Weights of a small segmentation model: widths [64, 64, 128], 97500 training examples.
Rows from block 3, named by matrix and row number. Rows with one number belong to one channel. Each number is 500 + 40 x the weight over the matrix's rms, rounded and kept within 0 to 999. All counts start at 0. Numbers have three digits each.
# convs0: first 3x3 conv (model.mid.0.convs.0.weight, 128x128x3x3), inputs 22-43, a 3x3 kernel for each
# convs1: second 3x3 conv (model.mid.0.convs.1.weight, 128x128x3x3, transposed), outputs 22-43, a 3x3 kernel for each
convs0.69:534426492466477494490508525621469458529459533461504520523493512551498476484506484495504551567463454499487508468504442523534437458558466548496471504485485500456448498498484452477530548490509513539474424614482458544463417479472461481472567494475546412552517487506496544514596507515468500463512501485544542452563402486452428497489532543528513489459552494522531484457463521433482518489543568537482496532533509414437512558568442516487521493569492530491475582553511494496466361497468574588546531493560531462503437475494535482538503498481493548558413509452468520486494455502538449503490538457509541547
convs0.70:561532461447459452479517479439513562507517457558544542529460484444506508461494549494522455412471461523410574494454532506497502472498530479495495429500522522492487462524511501444485459504471546488571483532496464511482497439622534520459501473544488507542494477544518602504522472539519531432494451475424572525479473423428422540469487432548525504480495500468580514492413505561511510509495535504491489506453493489408566459540545532490524503538505547522477518521484435509502599490421445440494521566464466465522514541448566461479607487567449486525499496504497469559505505608463502537469491527509515485
convs0.71:453547465584588514479511550500469594444445585488492494464477566467455479467585476475535476515480511513504544475515582540509450529511475495442440506537522543514453589532549520549543509499529494439447612585479555470499495529526472476549405454472501558458430481471478529443409478585540444497557490477555407485402519597385519502500469461435496541396443488496490582516600609526491486469480540491496513494544526467557515570506527507429503544506488509418460507461477459529513461479465574403479455587468492432455526475520482456472566514396507507418469485587416481484472518470508544466620495463490563480
convs0.72:489489525470522462469480468444461580509522454497526525467504422470532499507438587452539481544524565475529511500508482505487545543458511413500548515482543499494538526556444431534565533509513552506448453475550468546515439501449546474452488506503557492458464505478503590464525524473485490502471503474537449486594512532614481426504440544503459466510518485456498483593511491489538544527517547480470467508575483476478445472484562418549511499525518478490513478529562442476578459505535470518538489499554464511539502508528487454503483524509465484502487447498466493476496537507441530489508448500528510481
convs0.73:584539530519510496486506488553563515501548563504467509510429440481498512503476525452522489532498474583580485477515469543583573464532490473506506484479525490512551602536529521545511503547501539470532463462509478438446540528491535594483451545483497529490490487473522498502591541554599611642553572575479456504477484496563503493538530484587584554532500477456463466446485447443535458472550445513470497486489470493523532533479485472493494478551512497512508496530492473443466538471526566498537554522511523481507511476504494529510500503446534509456518477476476501501502515494520500487513491448460474509
convs0.74:528576473552486458413396588494514528477499461530515507483493531468452460475437480515480468451500436475486477515493482520499518514492496519510516488503475522483587444441531445556507503498540454464512535441551500521523470466493497530475499560459485538445480552452498515499518492530551492568425546421502461478524448480517483564451487494508467601560513540412447528500556515507520458465486419479479525490475493573483536460438513530454511538505543546469537471447556537494521498452549503505560456519539471447511506513502555514459463486493572459463462591487417533478574541520511542480482488475484484450
convs0.75:481444449469544559470472464436524495515493507455440553483519503508421491502546494505545640543458457508510454512520531434505566524460455470519469479461555542528511508523453437476487573555462499442497435447535575580424460492564520439543470490532547529533522469379489513520533453494535536518483460515595458500539489553467515519433528432527509468474455459510441515489475586448557534461472519503518482562549422451521502537478487509568490522395507542462490533557508518414526482509545571483530480495513563500524537434474512526482459513565491423498526466533498489471450507538433453529546461545457551491
convs0.76:504467509475584553477513490460466549470491490476446506442460511505410522531527445482518518527541587487603548519513521502513506510514504520554527484469511518509506502498489484518491501523564477442498480487519543483602486494503407515535541487475452449524497526430477493458487474460536460522497509515559498520399494517491516517572548449525460519501515561451486570453457494440421529469494560437505463470451554478498523491496544523449519522487527447546516502510493446539532457530560546499549519477560500522513462463516488516526476525426513493482558542492528491433486488548517496559444447489562519508
convs0.77:571492499545489515571574509469527511495436503556473569457497528425514539476534498532503495511535473495539494489415519524432478501497503499434527502450534497482523548488493430450508484525474518488506538555487507493490554542486463467468507516487530509458583510578488573539502566441488490511503506512519476496503515491578572488461573548523481486543548579561582441435383530423527540539514542536510540484495508519496485517574511510471489501504584441511467482451462550532487500495548395472441467478496557494485502462487559470494495465460558566494513485471519511528459497569498549491480463515545508551
convs0.78:496568518520475526497537501512494477550473504509542524572496528534529451646542504531599425456520497468442501517443488446404466482450498530499558481536556496481493492451479503489487478479538502497521487503539488472527499468501479510499459533523478612542427451470488493486482498532458514517485454429577462549483378510428518509581517467429590484438510498530460485512554409510524475491537503537490490469494494460438481457493503521492514463451520540515495514501485474413511542561495485508538492573497512435581465515479404534475473528509602445489510495571471453543542511507573432480547557450493463534
convs0.79:576515445551518482507513525476476485531411521504482499508468529478445503453539539505531492512480562506450534485526506535509519547540500531480445496469516536547534566532478509539466476492488453507464541544483517509520480513505518414471502484452447527442536479545563506543542504454509465462465472522553572623436411519557514497529488533531518473500481415480473538531425524478427477508480518493450529524481485550579553472553527425440519513483550473449579431465539573575531539500531449464569491547476526463574498536521476627554494522465525466537531444490517505569499467448523489462491505494566514512
convs0.80:483529472578417511462488464515504548495430519471513417507505483487516533515491467569588464519546475529525462526469442555537546527505528523501507431547473479493506510458480472506534497469494522536609408488551487502520472548559566540527501554551442473520528551493482529555510558482448432475503543524420599597509509472421459544525462488484549437498532463442429577409447530482509491511444460535513509525470464512458463517519440574411477425443541517548498464554535468463492501466488476473486540462476510486526477533482457502481513505486463483526524569465534556469493508524488489445508483565514466519
convs0.81:563514467514475532499470518469554586557534556408496455526523495502474468552505488583569494491518461533473456453490477514532463521498522543506495460476440471528500543542516584504467474453441516554510479531525533473471522480613468485499463506477500552562442581485477471481520483516573552461495480539509544547517591489516510534521507541480563465453573410539510523541464515456554507424495487471524489502476465576491518474515483474466479540553470478513531416467539500508502472488496544551525546563442459466547508494543510456558482521521518525517445524540457549408573498457478503488490515512433452572
convs0.82:547462474515487518548436469497440452475518485496463521463486532499442578541477531437573502540509509470451532497492477459454520484519477530532478535416534447531519500518534571537473539510494517470522442400496467553487496441483524485477421504478488502551492549437440528549465477445553452561530546514571517535525375434420465547501519473551481464474569451539475470521497459488416399487539421454491527538483494578423527509487490582480570465504520503425517497469516575477538570495553537537485523520465460557462490462523532473465458498533518443516423516448505560525521576459445490505555540502474461552
convs0.83:432552470417573535475455457489407461491646591526487445469595511492465453526411394520482551485478461499503454489547518486458523495489496485551502497510440517507520507498536506471472520547522573482476504460423594540480457529493542479485500458508376454484551491504535572432471506446531556515477498475392500565528478487444461510546451498467478513464507507527463488484509422582551503508489494542551521564505542522463520476469522454486487508504493494510454412504539466490549498455497488458507440474490525520485549490489508471476488489519476456503468489491567522464534524450421502499460527464483482468
convs0.84:438495481554573452556561473535541440603522545419489502462518474454551467546500474518484497554459500518477539536526484483422499524495444503482506594464506508496497489514450536540478512475546449472429502512469546533515539544417536467465494537539498534581452550513592529620441544464533549596479561459485438459495546459575563517511573424523471542398498502502541587527533496422490542471473461533534463556488476549520536501504582511494435481504487443480501555516530563533508557465490460559486474421502466514456545563497572573456463539491501531503489436494553515540521473589546528519523528508555477460
convs0.85:448479555498578445546501548483524535521532450561495516492504433449490479447466574464524488601482439423501433429487461561574524482489512488609417567504515388509474507566462454497473440474485505463465509520464512459543481535482517438497463491516471513431501517538447432507445448448454503577506478486441460548516550549625511546524526456489531506433577517507551472526508550448516597444497541505535502496587467555485427510448445558479468551430534483562445533466485536491428483509482501426469480482496437490486521496434539481569499499420518483557494546468524506471552564519464478505485499460469518486
convs0.86:471494516520566526521555563505531489527508444549394520477504494582512422467545589538511509514432492520531421470507512453540518479523455497429480505517547469492510579460535499510466596539525476535508531500503499506516554477530459515456498521536514440475473557536507520466460569519469522508541535454504463544595522507503455531526512494468432561583460475542468487526445521603457517510472495525546563459506513537486514510514457476516591516468521522497535501601518433561480509522461558494612459502543575478486463535557483548568540546516509467475514485497500537416470444515546452461466496488446422510
convs0.87:537523454482493516458484476468485448517471493463460440423465490480470527502499459584443511572500494505456534524407480427496427478498519515566515482527492535437510471501492546485458578472523504518447523552509439494505461429526538500502456428512592503539471427537482484522525477460490541505413619470462454533423464542481513545521440468485423467541494496384499424467532508481523479503428497549492527528483499441400640534445517479520482561507491483481487459536483508489436485572439545481457476465536463530463457533491544491468507446552534461488466523441550487510474519459573503477463548490499475499
convs0.88:527517541428544472570483464555489506496473459487529592496519500554472597462440459404487505547403516424497475393513550456506499482514492542481531570445486514453476521499538510605383467498504483532574447518495444533450526508505462527535530536499504511438547505422534466524492476515523517553497485506458470441527501476524510446446447534475530527468462505524435478505463519475516462497453493442487513549488486448484550442479416424562426560503559524551591499431487517463505464536559485439533464501495492504514544453428501477453540465548496514436540465441576495449491521571485519542440555561497532515
convs0.89:537432506497476500512445510475349493543498534583516508513485446599643443493494481379534500547466537523518498455541479463545465530510524541530450502493552544529505512460552537495474504523530534578466536576452581504534581489506543483499479525498517524476514516512465509505477557522497495514514498518514431523495517471448487503471518491478473492485512505523533507448518455544499562524493489466501563500546496512478467438487476559513491591425432531476521441515521475514551482497477509438517512555492522566537491427502427551502434557573510532499478474573525481450464584450460441488504491533480509492
convs0.90:511524528471449467463491436598488534497533449566570575514565479505527513465492462510406469510476515584463563495525556499490501447482416535487476487522485455523457484482465517439511501579529501551510547499434476413500471538510526540532539485456526496512529501448503522465554467542426565459499529540545564446525428459496533507489503470546494411434485542425574511468514451565424531487484474461523543454514448489536541455541554507401547444448576478497542579530605470482487455475468532516457530430469550507561476497496491527544482523566493486556534539400462470500511479509502509554465526419556519563
convs0.91:439526519433530521551525426488432446474438490507467550467505509514555529454604496506449474546541457498452470517456501544539551483485523540516552475479588493494524450447521480549473530496518516419564403486491484505535526477489503445488501473518482551443569507562512498511465553575479524546462455528568526542529504550568449461515519496523454531558441407499498516535493567516504526514565527470470474526499529479514469538511479505548458449496572543439468470528514500415455527482575496543484488503548508497443526451441471577511486480512474579576462578511467551498538450506545503436441555480520529463
convs0.92:527500461480452577467451474548527510525507503489503422459478537515449443531468472561511406562549523478427543452475468495526512497468506468445464470495556472553531462530526440451517450507491546461511469469544438472545464560458522526543452454539503495493564443495448549469486551496490535525498532518475552532533480464500569507589470511536543499539451495515499571551484510554505480526558393541536505533468524452486606543545475448554526498495466429514593525488591542514529548431560521455548514521481484433494488488546526523471542601471504523528475537470529509556492532514478470472462471543557541414
convs0.93:574490595478448538517456542462477559529577494514515571492470530402529466453493493521427593550448498478481456478544567503537442440495515547474535442492490462451576484525473499504482469498510501545557432506448468492518473498484481498516555380465439480479457566471454555449543504472520447505565528485428467551486527489494544442485530436469539605416501441486483496503580551476544434505513557545530529499523553524500460393514492450530461552470518448534454499516485566497563572509498550435408464480515569462526514508497516413501504523454539534529477565542569505562499437505519474475524522537444489457
convs0.94:506508519531483510485565552475498539554461469526456466582481478485494497512562551480521470434443521563562450532537459477469503505512503525522518538455526430483590508476524560516489497454485506486478545558488518461519491494479494515434539483550455450531466502496511553514442550509514454535492442487494471439497519471498507538492527515483439453506449427481512458534479530485452460551470495523490518499442482488488579538497487577500475465507490488499491484458500491477538471467523554453485456521458509530513477551471482530569469533497546477513447561569499529576501514484474521509455495456469500502
convs0.95:467436528473533486523495516518505474441497548483448502469552518537417443552495525581534596514473450539422529541578553393502559493489541461526490515567466523459499529497438475490493536540463597394478517555557490491562460401580492414571494546510413509448444514551534527526502485513532500591557449505512571490466579474468459522546480460503556586458545456509451560483567401531418571507464471496492495461528561566460459495465548514504462515494477510491542456523527444473431536471597588487476516528573510531471480511482533456386556532439519519560497458451496458487482554527435530594510485528508569421
convs0.96:460477486472536422464480477482476539531466496552522593499521592529531539470442620489535519479434567520492576472424453537515578505435493494584524484542551518440501465536492506515500486524493531482574529484511486538433482479453515439542529470440509546434537493447485454459531432514461503505498459514436461536409523537435469560429482583440515500576480541494470507535522519550491458527478412535495520567495524552481474482498504516490491468469491525463512460529434483489517485519445529542488550472491563505504505487443430468467452512562538519556482497498584501460490555434465489544591470538513527412
convs0.97:465527516508482484503499515500572468474448477435527450407495575528597457520564533469539467524494505495498464550558459448550462488542407487482517478481519555552513465468484515496454445467497556567512559531474486472471492496471496584433499478491496551476483440434493435639409628509550535547491539537551524469492449491535441467468556553481410450469429468476500399401458480608528498423447505463518510459470444522502456548522519480519479453493492498543472493451603507462423486508423470458573461514481476497471480487486555501441401520477492515538498550431445545501471525491451510468449471549494478551
convs0.98:502535473491456504471499465527494489501480507539536539529590540481504642460582542525548476490464468527479506450510534467539496576475489508550475530509530442528497546465503484473496533482481481497388446476490528516507507536488493518499507516437505528532483477534523479455457510511499572519492434403444494497491449512465490558458487512460533461544531513557387530503463548437465486489428514498526581430540486440502463524505510532611535430472488537474512492523502520516523510518511468507458530500462497504528499541465487487532488540482495456496420546564541497530563516507526500475454558494475530545
convs0.99:433503480530511472463470509462492480545535569479502576515606479571474557482433576502445475538512446415536509490464493456556465573469482515488528512444481453453496467427507466515497488448433534562515470492503526559448423509452529514494484568526461452483450495479468432556481563459465474458490547460528530562387542541483451531506563480466579490501507532566448436405618436512549468493505488479471491494453515489497404548490511494485517537500397472487492491518545509489515553553488541547605479548449469502490518462447606566448442524524541516582534463533474537474481395475455537507509503463554546565
convs0.100:465501463497527533514470535557610416528594577516521549568494490442483462499492541438527560443516481549496492556476470488483578470517515482541522608452454576447556460518511543540445499493443496490537559496515492438500555487434451521531565590456454555469472381596525492457518562511528456535502412458494491508514517495549521494441475499484494580425517527548490556517440441525489524512463529487485517481475498533478446423502560465485472438497526490507540539535460500560562557547447489464493495471498486450507535465499473462499504546500404523472531521531489501517528524492570512503489438469490544527
convs0.101:514554550537478498520484503534538549568529482521491418641535463497429521485458427513530610505547540482456514485551448499496510484490494525482512543519491472502498454515523488537503541504523552494446490493489514513513537513472498467496489529546499497523468512517512438398546495571511485500465559473471492488562514585479447484490541493473468597435497523430512500480485504476438498507426496510449462441476548578511534495464504575536498398438547553491543420516487468431519563503482513544520494509497502518459493529451523518538450463489523456553447535525537516503449497515502496490546447547417495457
convs0.102:451481556478529536538469565573479508501523438601474514403487511594538523481458427480428425517585499486450446402457515549517509547553524511408512442517483443446465572524471554498532483479540444498510564491427494504549492506434463475567528499504609376470472549461561469523470450571522451416587510475561523424550523576568477494477490513455530443532517517482544491533523586512444544511489465541512478503506538479417523543440514527476587497440517540538515471510520492564501489529501549542515479473500472561434505509524493507497557492587522494515480438492551470506531571517482524425498465494550477508
convs0.103:500521538545558468532521528555482540521467450491501455448499441503459506508465603460513519498577493549530500543475489564508485508574439536528530509537523532480477517473543439498494523503506541582516478450524434497523471484511548463524478543532513443443441453548457483459522472480491472517460503464485491502504444512470459555450460569497478494528502514578587493502454479470456415505544575501494513450467529497478507503515494537468525515529505481559483574543468598491500530561405483569519575547444428514545473476444476470470441419493454475494514459537416466497495485550513544518509510479540436556
convs1.69:494532595588498473560459468525478494483485499524470490502500516468482495533427477468558480503484435506531547535482432486448540416553568535463565536511517524478383464541478562563469522456457512505518466463495490562537555491489510519575476506549514475474505491500495524492499480490506564531436448498470519506456558503498492472530526519431492525487480507507418553484459511528477507509488501444488516504510458478508477453495515559480475521530496508505541470473515536580528469482616558459495501495493548510507536573505551540516533497530481509449474488607568541537508479463491482493479522552496437521
convs1.70:495502505556463432508464462502461497587558471486542453502454560510540498471519535534523511521527551566403470471481525479481492487529539512522448540534483531476450479446583565598510553454512583506471503497506500562581503555472536409510468574478527450536504521477427512489478524497523488450506461516484521465538477461525454562505532470521470488447523524510487473418483521478483521600501515576463480464469443566518495498505547566460468538488482479496463419550424542553604524492530505555481477563534519496494496491571492538607471495461523492491494481530503443534513506518524451455481481500519548503
convs1.71:492412488485479440454484463564486466469408541493475527465515494510527488496606448546393471499509488580548441515528483450457479501481553543497483587501522463529624520465457471368514541480499530460530499525530454587580568533475432512493445557480459593539523535502576497534501432450540522471421501511549585565506388557492514394544562479484428472484500483593509482468413461448472429469491491436558493496523504442565469539531505545395473446555473544513515518446530492486392390490538456475527475451535544577444515441504433474498518532562550467517490422568536534640533476525515502455438539487480549451
convs1.72:504474524553460536564417489443502488450501436512537469461541447477412413549474539495429466505519442502502596488478489476535463437520476462454482484448502478528500582458569497481532433496504473488438473531545509454448477455550596560506624490522524497490483524470522552496470439509424488525499439495563517478499520470487491487513501467486477463469548459553420549478552468470449463450457527507401543481421475497529517511492472536497503451429498500453485492482523477474529428510499456465476443574455515538520523540530509508510474540510494524463498508476487506453464475529583513515499521513529435425
convs1.73:480581500475514521486533470433489497461550547512582476463464528506539510549508516584457490550500454506465438531519574458441519534493571487592578485477461470488473443492490541478506537493507531469536440516519496529467496475511475454473515457481452509561489536473496532494438512493537564483504615551503471470519415457494476478505508473529510521531504494559524441567599533515558487527503447490521485503513494504525476526493499433480453509521489518633524515490473480574467503527465506497462460504448472405494447492498483495513512474504545550472508533500520540511504453491503532507576502455495473454
convs1.74:471503443510501466421476549506474491499451539392535477521514525565499537454538465548480550564530542503509484488473379547512453478492490443521546495477532452437506463549512497499539417584491559482524491500495504547518502481512513456494475546487486489466542480520496509515478471471489533486503459483537510461474483540499599521418514451493456451444539531489486485503528489501585574499490616476553637469471499442561476472467451467449540468501500513575495425557508475458496548481507453498522528424521489517464494584558528520463433506482477428472502472489544489474519438507484533470424513515485515494
convs1.75:527493525423629505519535533521536452460510524482578476446538609523568543504457439553449522471573474482421542500495497503505543483479415484418582490457475527517529500447542481568460442509493444515562450540538489504505465540533456486454429481540508460458543455510546467526462587412480474465536542473493435509479506489445587542515458527463513540593545490557482444424539475514443517477525467519494524524466534459484445540478503482512517560464525551468470514501482588558483455514479484513498472586486512464522510537487551475464422476528474511503482503521569530443541443491532519494452481490517491511
convs1.76:485504489445507493451538415446453537519482489547536470478510465426544501482544450463443466486462524515490534500432529442424511491509545505463534529499545506459493469482524534464554428513467477562457525442494477471485528509468470477528525521545555498533515501525549519566535482514457513511474498528533533484567592533511517553531543481471459443521493471504540544490494557479535505512503433524549548536552451487480411491521505510553447542516489545535555455491517414476483507499475460490476514486478475507535489510531477462521449554485500477520540499510499476434567470465475510455494521485512479466
convs1.77:445487380466437456496541493502560525475587511518462458497586539511506512533529538548474511447475377496484443488508472519513489553557610433568569537490443450494497516547544538526402496415503547484467520488501490502534504474498516493533522480489454506588478486568568500510502505530569489510494513531466463501450468494514518482520489544539486431500467461512423512523490460511492523527514547540500541499485488476516457488503535516499445505478563469580472490460499500450562499473480513553464501548477485602420480535578450514480493518553473551435528516442469535502541413520521531502532514519536539439
convs1.78:557493515435511445509482512428510448519511528520514497504537459461557467512457425492513472497480517550421494461504517500548536407619457508558453493424432496503512527539449509477517473528515415538514458504536469498535490472493529524513524534531467499494461531529458509507539488443510496566559587548486562489524487514498546468469473469427477575514532456491467497589483483535585514460510484540528477466488529552498463558518497516497546418501497527495424500556470498558561490451515518514535532494520413489519522511406496484466488534580574503491491518471513510495490535498504509481597486435518566383
convs1.79:520460473518416556455499486525447449535509489499475474476542581460417552478427472491521558481559448456556538488503453565608458500468486488559488541560511492469536505499482545536521500528525518507506538519504520451532479486486508441488516505455496480529483498495548404434505577554462519533504535495467576474442556514465452498485511525538462480515484479434491468551430535473466435548511437526513558497548528470450515507521494521511479514535581421475546471493515401492512407517548497568490544496489518552468485541533497483503464399553531497534510535531466441535508486514520460473434510534471471473
convs1.80:489489499541551460501436537513438520567561479489477456506516466509555472482542530470509519540461504478484449534532502502476459453533502516491477558458508549504481514456485498542492443527521463480509531473501490497443560545533544522462500495517498465487433479553509557464454525531499427455493547524409530475545449529518492566511506496514514519500562478552577483432545536487501429526557474456525560497482483492464497484549551487465513510506449499481503532474552543475498492510526538562443496472445540531512504543506474515508472475470567480507497445497553515497496516498500418519437466541542479478
convs1.81:543559485503493502498546520449447434465485500483410574533455499491484518507490498534415472532394539466507419536503503534494550527549479509471536505582461468510446476475479496445447593491464569607421422413518531446528470505559542506560513506456548488563437529462436443515476568551539573511494494503549427429537482441522504507530428507443470512556462580545476514484528456497454465523516471492563545482521553544455553558500449481514540493491456544515525539505547538439529507482517491545542491474540476469487508540539460542582458510487491496541454491422477536504457523548500489458548493516558433478
convs1.82:553501499478496551509502513483496486558544491510458543522511478508524449487437544489578457469434493579481502512528485498498459508487554402481480511480477468497462476559514522536516532439437445500526529503508491497549494538517447481467490473492477478470497463486517521467495543485576516538493521471509456506501556488489478489518543471520525481513404555536545504471467512534478533542504519538525489510478553542493499492482513519492477506477458470503461469521509415526480514420492484513395462461541510438449508554472472516560478510527491491511554466494499441583496511512532505514484477502511479513
convs1.83:509487401446511562571400475520503488528447466475442465510505584504490592560589569486448552490562431519408520544581571532475443420432514489525459555503533450445503456503502436498479467436494525435554515586560405440492534609503510474545467518463530490463484537571507618484415502435515544461470431493519434508477452538437442553581491423530432575550514540466479449528515516515485505379446519526546436549472535540458503467469458542548555513537531495596547547540428419503521589468478518461450476523491546394521480464568476503497500522470509441538512574518444493431516517514468526466525475557518505503
convs1.84:537486556477516480476483482483500600501492526522461400540482495498498567429534501526497489472537473396494527491460495465541504541511551547493456507518503482538494485470468517495451539561453523504488582465491519525494505461483449485463368560476485564461465569484503426547549521450515450511519472422423519543492541563462487473521558519461496496508514479438515478491511485520551432589458512485474497552489542521593585473508479477494474487475440465474525515589444511453560486485473516547504504528524489521542477557463508507515550516483478502480474465520443557477460469495555550487539433555521532535
convs1.85:445546495533461514460507459461473391469502450411489528427540440544515618558620574537472535482546511549469522527575451536437533505562512519461498565500499575510556533525513551470506457472542545507517470501440515558518519537490523547500474411491428469547499462525559537505457517496479540476543448501432543426485411481532468510545469431523445474542415463553466481433493483471410495534479461396490477543524492525495469521524489450490570504525451522482432487572535533557499481523498525498512494515506477595509551454582512488417519524505475509537488580518504473495519471432551504548442541444508471527
convs1.86:479439514485403503556488523515575566467418448512488589439543482551445538454463476583508532467549498515587480502491519446522501515456547491538514522533491472514499510457476476472531456492529507571504469478512525475419496533531491513528515485512426439527555470505482517438561429471475539496483510522533499407519495534543471447494503409467453452510531578393545491494515459546508527508465533473488483519529479501483547572472505502492465522449459519454514496525508413513473474499554524538493447421461500522555552428519506481463552583516460500498465494440507506451487483568476492441551484532534503487
convs1.87:560462467488462498510508558492550458499538445479557470504528543457544450589514468496525460535510502543472480481501510527530491479501471483505463467486518465504445471456506504487523407514534466465531549504573501497516434500524495494484488490504527500527544493480596544474513495523428480522520482489533436471427475545464585491540497530551497502632541542540478487525547497514472558512510518540534470486454604565450503508533569474543439556530494476398556531460569492491526496516478478554476545509494488484497510576564495491435490460513465425457539490526450518452475539513500534503463535502505452465
convs1.88:491436473523474572449561534521501488436486477524592355490528524439471467513449509492509507468543402543573575553503505482528500472472445474524331492465450525482507483436560507492440459507495510452546584437421522502494499470535519482522547481430458463515529535502538480502499440564440471475441536512435485471490521439596550508483583483479564579466464480536472486428486476538480526547482504494580511501490469551502499520500526495491516517477533472443511449488517441525548466567505495389469544556489524528503503440542523500458503475465523479428423458494531527474420489506477495493539462467440443530
convs1.89:489557489457463430467535461553496471549544571506535499447416553464483542502466497538480530486434490497499454501564510516467471562493473542488501455529535556519476495481459456527470476420490517504525464452505496514487543471531516493502488504541497535494532477512464536459550514565483546481466518488495526478488470519445521420467436533460552460524571474413474421500520475518438512480477589479529465523502474537509490501562540488476506536512511473402543546507442504516500473515477512522528514476482476503504525476481458495605496490521499508485497463526447524496506515469504479534509540580476456521
convs1.90:538439455509501471535431541547511462468502454479564514536468526485548478487427547488544481528486478476539517487518437520568508514480437517482570411481520570482487482440513486517524533490472579477465530431524554464536598456524547550493468497516519459486567438589466386496449472507529487532488521437494521543517563491482396471514578444525511442555533469489560539514509557505542489558473471512496503538472526484549454504478489474474535425529477474559443477449527595527503416512505485542567511470491452555474416570468444554504482534474481476522521454595502497518418464416483575418543516548549483510
convs1.91:522478474526534449581454492494486472432506558598538533536474477534424490529567478591532384476468463472464454485524551436491546395558474408486540553502477522507509436518513604433420479533526463489545492486472465578506456539451493462499464460430448490489481462499496507546504479476523474543500496570492549526476468461484529490441573522492548532428522499537565600491568410488540433454484482523465491484523459476496557455503487536468548488515448520580488513549543484580503558536350516409497511522513490476542468520492469532513509467582528477431478524505532479496508381523567494480487559531483525551
convs1.92:592586558484477481579521444449548510485486515449446443412567442446596507470484558504527491461458485560481479509526566443502463549510463474498455502565515476465538531418496563534460438484580483536512513385449523479507474532494458449523515448563518486504459540489417495536527460493489543540510514582461468469557464475506423450431533531495557465489513492507603485501539452498440506455494525474512477461399538526420531527542528476500445469490557566453570501555548544449491510507471483490513473489543454521487457535428546510494464480488468446515533502522519587498495386557514529408482546545547503489
convs1.93:416490442527505507577585474517499507522547445518531481543544505515555504511473529462537502435525484463615486471551522495455469426500524504515510444474512492479444468506562512494475559485535478444483528510481497509578615513416508514488437525575509500513488449530493496470493493515505510506564456508527504522485425513456490570543437510492503513474550539549469540448474446529530501463554475486510560438429461472490507505519471585519474466476493549522456480562546570486478631515494480519465472405532461482535484517487509453474507452446498461457497509484534516528469501544558468508521505437538548528
convs1.94:545496429447479428538552469501529457523549537497470507507436498493498517519489489536482444483508512477529483475475502551472491527521506507515466460519437528549520490480455500496435493523521550491520493501518492547478529466459518483534509551472605450533543536506514509556497533518449583544520451549483540463501464459545524549535521571496521535499419465505545478554510498592476519451533530467577479497520488460489498475537487543467557491549498495476496554541520458510459463527526503523533494511479446505487560502521535520470513516517518503458481475545496478509427475521531464521542526522500486496
convs1.95:468448512565545593462554533450512452516389461453466448480493504482582494415470413445526523475505532442516427568503451517509580448473462545453559405555498447506437476454517555415499472521517476406492448478406592539582557484578509549480486442440518486482447588454488586483540510448436472520452502460406560513564477544539473572525478577440490471478468483493457536446546519465566501506514471541492551522552477501471531519483569470501478544463559494493464465534529543513495428451447478528503479561501486491475489483514515605551500500479449602508472502508437485512471502505548498491454587502492488630
convs1.96:569457559537517536547600437458448503477490513515473466421525598473495509421496534483468401512559520542459490503520459474496496558491539477529494482532475476449437500515511451560540525466534429496457444535499461510449546491507480518486492452492506535432543488453548423501448543460512510522523535536494496533434521507514538500422518456487441581469455515430531473472565469431474578455500484503526500489444525447551534514503433518521505529486549511483458485471482538540525530493474600389408559476536549465535447445495514487518550474538464568545508509535504516394539517447500553483495475489445515550
convs1.97:561597509561585539539416439524420492497436585507510532419484540472395524437521518437460494502494502508449492548501434503467553539483482450494545509500569497497435488505505518482515502495463449464465472472489469488525503457534500452512517469487435563483511539523533441452514514500501506471495515541572493519567556566464486478492530474522564497461428548524483476527529488595486461521540457457532563508447509426486448504520456467557508398550486472514574486551474489500467511483557506476553547470526531529446517507562555539490496504532552539524500535457459465546533460547504466511507516530485485466
convs1.98:486479490531538459525578496485464517569527494502426509452447534475547517452420510487439532511537566492504504468559454543518486497536509470515582464521461549486460530501543566533472472483503542494471499495500520461553552484506517557442545509489457488482482462446520494482546481543479458536481488457506486497473507474490487483566551493551478506439425499458489608506489531451551476586433508524559477433482506528430511461520503527499492565556524530474501537513498507452492489478541523422535506420453473499517541454521557509427541487533468570498542546447476495449491471515508463512531504490503463504
convs1.99:481472554465514516422531528496504415486484474607443514487529537480553503458437467499578503487492520500513482469621526447505548519415442510562502512436370520544530509424475551527500514478496461458480441504545412536484528529492540553516497476472374636557485592475479598532538540526493530559504558587535495540599381470476458423583558470537537495494494535462430539550410582486463468443527532573527510474446535511530539449485572521522509531479488479487582496454548464554450478553545589473507552544509523528495533603521458561431491462476499497519531513539457515470466532461401418503478489522507416587
convs1.100:473481462502425555565464531492567543494435531449453491536559514576503514448484436542507478487479482491527442516477562457470490509492520521515435500530466497467494550581513509517466497487454445487556422501514488525557461495431493547437476568471491532490508519442474520475500619482520538445543460426488504444535485473434533486544500586495515409515615567468497397530474474473488474439523482533544540502444455468502529463459543476566480496467519471526497371426459537478511560538509430458498476538508527527509488536513547466516393426539523509552539500536503578454400491442491481580514490467476552517
convs1.101:552516453476477471500470467502477536468549448524475442511517494538545484474515452449570549505410563541519506477537556531468563517537423554537504474459481502489428494581505489466523494465525428451484515487473489525525451484483496523490471532410493519498557521431515550488481536478477492450517505434535524408506482488488556554531498518463525495489517506477537525454553458463487525507537524536495583506511499468489501527531454509496527533487468495427494493584551527504532510543563576471466574466523472487543485530509516538506512498490527489544508527555394431493447556535484502463485545476479479534
convs1.102:554452447500529441568500438553439509535429495536466367545503506518516431401513495567496496596442587493528547467470478505569473464473573428474587498494525542513507513481563559491528479464546510462470494517510453480412505403526516498558624439475494527456529511540503559476468506528570492467497496489529501477489465466518451523507481445516540587477518548487538466499446489504494564580493434552477432556539499542543453468521504474564529491506475459579500482506534484433520500480452477475483606515507520498500550462495519531464450503514478549531402461571480496538483524467475505487539548453492443492
convs1.103:464472498466453463491585474573455488533481499519538505484515616554412454558595491590427507564492444515497451529520554497444474474585461523529563516420543558463507584467566548546454476505461514529481456518573462468428515499471528561442446452539477513458531522449571555459465528542548466523480453514464473413510597522478520551465424478519545445416599553453584493597491536483461544519456487508489482531430507468484455514484534574504508471382505498533523478467453386562509506461475536467500471552466442487536517476472435479549533551598569543500484501550452571509501590546502521498543520504440502471